config.yaml
model: "image captioner"
dataset: "rendered made-up planets"
train_examples: 97500
image_size: 32
crop_scale_min: 1
horizontal_flip: true
rotation_deg: 5
tokenizer: "word"
vocab_size: 28
encoder_arch: "swin"
encoder_norm: "rmsnorm"
encoder_norm_position: "sandwich"
encoder_activation: "gelu_tanh"
encoder_mlp_ratio: 3
encoder_head_dim: 48
encoder_fused_qkv: true
encoder_bias: "all"
encoder_qk_norm: true
encoder_parallel_block: false
encoder_inner_norm: false
encoder_moe: "top_k"
encoder_kv_group_size: 2
encoder_num_experts: 16
encoder_moe_every: 2
encoder_expert_mlp_ratio: 1
encoder_experts_per_token: 1
encoder_shared_expert: false
encoder_patch_size: [2, 2]
encoder_depths: [3, 6, 6]
encoder_widths: [80, 160, 320]
fusion: "cross_attention"
decoder_width: 192
decoder_layers: 6
decoder_norm: "rmsnorm"
decoder_norm_position: "pre"
decoder_activation: "gelu_tanh"
decoder_mlp_ratio: 3
decoder_head_dim: 16
decoder_fused_qkv: true
decoder_bias: "all"
decoder_qk_norm: false
decoder_parallel_block: false
decoder_inner_norm: false
decoder_positions: "rope"
decoder_cross_attention_every: 2
decoder_tie_embeddings: true
residual_init: "zero_last"
optimizer: "soap"
beta2: 0.95
lr: 0.0011
beta1: 0.95
shampoo_beta: 0.95
eps: 1e-08
precondition_frequency: 20
max_precond_dim: 512
one_sided: false
adamw_lr_other_params: 0.0016
grad_clip: 0.5
steps: 7900
batch_size: 128
epochs: 10.4
lr_schedule: "wsd_sqrt"
decay_fraction: 0.2
final_lr_fraction: 0.01
warmup_steps: 150
weight_decay: 0.2
adamw_weight_decay_other_params: 0
Rows from block 2 of the text decoder, named by matrix and row number. Rows with one number belong to one attention dimension. Each number is 500 + 50 x the weight over its row's rms, rounded and kept within 0 to 999. All counts start at 0. Numbers have three digits each. After the name is the row's rms in percent of the matrix's.
# v: cross-attention value (decoder.blocks.2.cross_attn.v.weight, 192x320), inputs 54-107
# proj: cross-attention output (decoder.blocks.2.cross_attn.proj.weight, 192x192, transposed), outputs 48-95
v.114 122:528466481553515558408490453464449507515468511546486477415459419549469430505532489461537464524542469500475402512547590443438508470534460524541485441552520542461560
proj.114 095:458458511544475575393507494485492505455526484492494523587525574549537496482502530518466473491438502541556529561487510593459595486494414495503577
v.115 086:471512529539542531510538507469564538560584545446392518638527462469619427560498434528599599608575559494467512473540467514483458386473532492435547496505435456445406
proj.115 082:466476555432558604360579484446472562513514450463512546448487559534539548484463469564448562456471498522477508549510521462576578517515488517459486
v.116 084:424553531451515539477476427460498532552389467492473541501623487558497517477572560423467529455459448512503441508499571463565534496513512520478441536490500457464398
proj.116 089:569521497447483463543560421520575451444448468507488522464490530529517520525563462440492520464446549542473561455376504506545475500518464512530495
v.117 086:534462473474436511528489493475463525400463552547532567440477480545529506509461503553490513508462510548479477536522606469500511445648516535534576461574582534544481
proj.117 078:458505456482536447475624535435487521488452508429516468440490422474484487585593564514559544557521488551508505534633626463457541584519388492477475
v.118 092:456515560551518516521506502528518496467532539493466567632441518449592502529440442446541596549550481487486472492462436600477495476426466480485441553428488494539407
proj.118 081:535491506584528509527538579515563488530552489551443563512544466586509538421437539500498566431464456542456508540415527513419512484466520520522497
v.119 117:486457556512491421485473614544522549432522516467453510547543468525506473447581464434500525490422390407552541459402555647515467421499455525525413513456451512440414
proj.119 082:582539442509461565537422489478565470461640346464462483546565458426578539489406518499461463461470414471551438376472515490459491557561489476459530
v.120 123:520509469463490512482454472503536445559570488481385486481491571530415530550495482538474475530468557447478440473461398501515453584462522482491580551483463396544411
proj.120 096:485546455441530538502488482556520556585477339601456522633427518498505564481612513457453516426466484549467511601549488479477471511561578471531425
v.121 099:438542502475535496514493449486499479511459526467423513536501494541570453407541440422528499529465416542367553608537536535584532489546566523501463484491494491445369
proj.121 083:540567497456446446457530449516474537515479566599580566411513461515494529484349582484496502475519522527510544441474488461515405488474480420566542
v.122 107:512424540499514456520511405510506551533578484540468500497485449569524452517468487492494533549443613463478540491482541454516577377503535446499508410565535503475553
proj.122 083:522504576514421442579575579484383563529507395463528537461518423547490417465597560462479550482528478534484448565496539579533547494529486477495507
v.123 085:489533468597480589496506413513591455581553488588447491573569500550438591558540515460521529494493521514502515478563441540505534519461503544539552618452369438398500
proj.123 080:502459476561517434460559488458441526442421424516511430543447517451441529525487472536417518460490483454471555515555433530572488467543493542522500
v.124 131:555544600616457529503461555435477510462531557525447448460447443539544419555469452491529582511482595511564444477536562564489395474451498458552509397481376483513521
proj.124 085:446468487465447439477534475530464485584506505470496584552515531448430469473499509472436537514527568547473561551467484535463530504494492413464498
v.125 110:491492629525441476503515550449476467524476509504543469589497406533619444496464414516499496486506578573422548542557480521483524495440523458533415459496469513524526
proj.125 084:499486490515480478450548447531521457443466594528560544440459499446444436473506518505485505486575610599466539540479477495527508576535468562501527
v.126 105:515529568569525495537467514508501464547544425462528502587450486486585549562448475494519560501599532485550471348553485472433529459445539482468533489454454490499526
proj.126 079:575471576541553550516470524495460473482505515459498421544463483504437490421497478402443511545513435466472459501469455425503576495432535540577546
v.127 108:515491593459524434584565565429631553543524548522521437673556440539574450450497546494458481492370529552491594456482529553447500411432587442477481472481429505438475
proj.127 081:556497415518458447495506506482450496485466482530500531430416462519477489474525472599539470423515555470494525479505454520468466482552594511436486
v.128 104:583536410428506465574558507494497475530492512481429510580498576506503345454599443476403571499634496493414484566540431538479508468457543505496540456542482494484538
proj.128 076:509557445453453566400522460512437472528505435556565494516485454396466473553487506509508443543484388532534460512508504510460502591478469529544571
v.129 121:506534547533560559509463518541503458410541583455575497425427482493432596432499481486467590442495534515494437571424451614431547583526509571471526451461464510573455
proj.129 111:519476553430467616466464497556510561469479409485488502435490539581470469481535527432421521454436463563520442525522497492561541444525408534573554
v.130 102:469528511573500590463468506522454601493448546563520396479534513590432542544555454488486434509555441475379450477472511538502507433554501525452451497438477452489447
proj.130 107:481463511599480487463379496433466539531503494568458592536408463402507510444475499517521495558549522460485540507528450443506434534551523524464441
v.131 116:526591517533442509511424545490570459479588502471486478497420537375450498503468523477532509480537493490493502516411547470450546476489519546487511618471548505520580
proj.131 130:584462440396545556583553464457525455442498488475509460470549552603468527548504512457498512434514485530546489598466453518579513511418391481524496
v.132 101:535477472540448520496474462572454574498456566429488554465583377507536491530510573540518576522598546444506511425512530479527545554620508510437548440470518429499420
proj.132 086:491535498549479493424501533487437477571526524500505498573419523489527449495532456537471491430536535458564479468496459480498558540515571533529477
v.133 114:438508447574538482552456386499461534450427549418426484567554452528422504588518459555485531490494502561539513499566501470506561513524499563615558512568457369554508
proj.133 084:403468521534465439532358519506510521602450449522487489532494441440528498448544452491496502471479472401522524535514489470491485501501474531458521
v.134 122:492529571549399557448455488503507570485539492559526421576456518499454524464505496581515492523490445502563475484430566522479430403560453457478529504458602549498472
proj.134 105:527489475536547499576427451508492538475543593454484479455520467561513488546380483442487459471523459543446521506454504505552508460513438516531502
v.135 094:538470393439430534493513461424413477527409506536484483537585523561493421648476473479428530490497512462502483404558496447586545443370528471531568543569519508443602
proj.135 094:476527501469546507468492443503456521553526502504534617529492445440445467538514450483472490524562551468517480453453479500528542501534507559473568
v.136 111:559506522515411476494411440471529560500515487460455477564495538472447563495612494566467507473509508588504460510514541456581520492534508546584526515492524518605606
proj.136 094:462481433549491543583495543522471467515511426425505446503462461495519395518415508478437583504498443517469520526431474543487517487533343428543566
v.137 120:552536477471533458488561457531499417530464316553449628449487595540523516455413504401473477521514484477524499576578509470476504589470539513485510429462469552535559
proj.137 094:544479535402530449512556489538542518439490564495397570509434592427482447382416531510547524501460591460515589457506503492527474436493501502523536
v.138 107:448417533461496417551616433549517399417459447425493494488521557516435572382542601547484541564485621490480488569533485528449575521513529472511520461424561519544528
proj.138 087:576488474423449490521476519558410470507480431456406444455416493530460541511510541510492604580470498524545456471522519551483527475481504502479582
v.139 118:525495415580482491485439552550535500454502536546570464472353457507479552451491416513486530416422493540458476524481467612550481579501546527471571542500435480436481
proj.139 124:557429461452491550598492465511493427486502468480526473451537557527537497542542500515536507432442483503511398536531489561523457454511446488510468
v.140 100:564604582496468464480527446502445493451568502419515506487429508407488584453512548532469612448533459564609487547427543543497471556478496534446475477532481535560451
proj.140 116:480489477478535549543525470503578442458513506433506451532577596530448446523496532459487562424402455569550499634515513570543542504511388527468502
v.141 127:575547434514420501437538440505495476458495481560331532517386597532489544438519540456466447461603482473460484537561474580475534493513588543458545470494562547518529
proj.141 133:543506405487478540547480486487529428388542514387504423496538527626486506509490540450524466498439484544559493453521539430541507480555457541549554
v.142 136:464504458522481483494547365508462496511416472406389519497528496469424550488582524518446438544563559528508508540589477497493519492566536492512532479563557539562482
proj.142 097:398524521584475387382522518453518530649476435508502508578452403441529460526540451526536487519552547485504502559446597483425550590500467543488483
v.143 116:501470443484468561491595516518525545504423467593572509458571503634586475487545466445496499517539431467410495479554405509532527510403564447481523425482611516353520
proj.143 110:523550511515502507466534531505418520564504534557472497565438464431451546516422516577537491547564553476506505460520571440519497524500669524546503
v.144 092:535577489462520529479547521560528493416518459528515594470566577507478431569513559476518551436514490525409443483477436549516498585466550533566520441524503560443459
proj.144 108:522570524500512627515488503464520500519497568447420454607494379554468498530410536498495454536590522442510488460508445382434524589527449518500462
v.145 097:490492565477449433423470413498525515543544505411526392514569508437517558511507454571477476529462560456462511486461489507554436435499472450497437425457483540475458
proj.145 114:466530488471560567504390543491564498468414518415377579571449509456485493571593549428552481560512472482450476456564543496426530511475547490478455
v.146 106:573453419516508500582509534492562501481476574481517487448550493491526466495490511536517504465505428494534500509425613405499528487529470480536481561399535453529511
proj.146 118:552435486506500413551564477449536522486519463548561521464466498561499542441434436538447488426522504497475516527404526551583605391509485505502505
v.147 104:466510588535475595593533541518481443492425554506474526482459541439437590485440382458517545512504535494529604562524550566463480530533524517475465429508465451474487
proj.147 114:475476449537458516514578500477474378435625518502574455537546464569540496440495473547510514445514522466569504547492515446540503485456472400427438
v.148 092:471480425457601562535536524497527434553526423513522587498519456510468514490470461505467539541524510418500477511463456515469505588483550504486519526448506448416434
proj.148 107:550444497466503414559495543528480459456540519520595468517569544571490479453470497535484522423463440412480503519436443568551578494556434502489574
v.149 078:419526484531456489533454494504407476544471493496468429489471414490599548512458440493445474510504454493521513420530522514518521561412517456564473552537423487531520
proj.149 080:567400492487452528550521499501515488511492392627574516529521477432502526486492476448478602533404457508456572526495534477519431484548443451516598
v.150 099:512557591394463442466513484522455482512503522547549435584567603562519496496473519494506431531476490466436482563590479565407520517511423495408527464539496475500499
proj.150 123:462527490462502566490504559444534482520445502414398575608519425567424520549552549500502510612565546456498494500541433504439521496491519542474465
v.151 114:532528549552457518473492518496596439456595549479442466526460489529491461526508537438428541532494513516553501435474522429470433541607522458459547536483464476433484
proj.151 108:545515504511448472481589473527587509409549563527637451502487566507419515482497520471540438490475513531469423616436553512477429466534516466567508
v.152 091:433547477519531556534513468531473539466474473536497561428446604477448470568512449501498557402546460556519487545508467477551530492513458526461491469501531574533584
proj.152 097:544514516535501545491506446515426467511604587514527452471547484539507498488431459561493516517610486480559456460549466500581480517533478522551452
v.153 084:476491499415538577540486579473539455513420458496524537432507543510469462433393511492546476530558471441426408452412453562456532557493576481562531513484502380521471
proj.153 097:523468442502444616543471551469545399423533537455475553624514399585571511425506517568390496469562575410499581543515495505455573423451550552462470
v.154 098:564495430588511503539533548562641454499538436482512554505535510527546478579503540518550509514528464484590483536455517448579440464470428567538515566433471507609465
proj.154 102:529382479547395501545530497510572438499510468516560491489499561486592465394380449497489443365468511517549525533474519529493485542536493446412523
v.155 101:480486571525476582556424489522417480473483556482483532518515460481434424501544450492542489561488564504596648538565580591541553486566494541408568462514463477462498
proj.155 105:455540500478579414464487443529396602442556504563608450400550586449444425502409450491479569393482453558499524474447474494536485522457511568584528
v.156 084:429450478487527410540450440463436504535478515484478429603477474493459567530487568498551425575462517450450468568580469513509603478512517561523557569554537374483419
proj.156 081:460536493475521523523456477467463542616561396492528414526517413441407538463502499499491495515488419568500451476510466408407550546436465507513537
v.157 090:494454453504495451370529469432436509572559499470504554509467495453475495523450427588490455547532562447515515478501412526568477501492511531462436467445501454460485
proj.157 101:532611493533526511499475531481444412402425498441519491481564494509444498558614527526550523563468445495429504470483469490477494573454576487554573
v.158 092:467513563437534492528458520549553498458524475572483505528555510636491453498446516538550468510492410557428456577518485413392506598468522518523469574455473431499523
proj.158 103:534484541473468505518507561496533474551492464496406527598483486572578559371484507538478479534580536572579520529504453491500551456506497463448463
v.159 105:578448475550551451512438476503458487477576491539427583458435568529516434482559490557569489497460528543520457469454470462505586439467469557391430523440574436532553
proj.159 108:480547457586471403475488537530475517477587433491582525395455472545537466431476515504470548392532506447468491430531523526465533479479538562480540
v.160 108:521492574510500569517534502511544479515545485491536489431414463476496526512473447393489645468540435456536542478474505552461435537460505476606528474518433481527440
proj.160 083:447573464538522600544484523447466567478531548468568458562547457440473541533579427506565520454477513482525508533494464533477636570532503473516489
v.161 085:499507643461587471420559475486442530449580548513561520549539408476508439522508527490524513444546498416582431576474463492470549497428423509524415501579559420477467
proj.161 076:493475522472488478602573474561503469432451485546514472489480526362501575439449528552479429435556382489384475566525496470553419539501480470527560
v.162 092:564468462523537496563472514572479477529597484547470511538479570514503413462534562544449420463403495504440502531472454562548517429451423556484526525449655521415539
proj.162 079:568394570458508395427550389505511469534563515545460528476442591603506511493559510513413475534531539526553500476470499373641465459445537448471509
v.163 098:472470498517398541526548429489475495393562450508499457455428474568564528575584535542555499565548598495457423487468472459485513537519461476466546491422436515477512
proj.163 081:496514493549559560526524489496483506453465567468545476511572561456480501518502550572460447490500456487493442598476546534458536499472536468507404
v.164 107:530535489455482541495540478497508437416524447568463577484477534533480601496527528604562505491484483481560541501547504599565482514511544512545544469579538539494567
proj.164 104:464473575453532475413534517498495496567460535599503409592469543620489546506441508564458532603442524517541501541519433450453533385431505532506445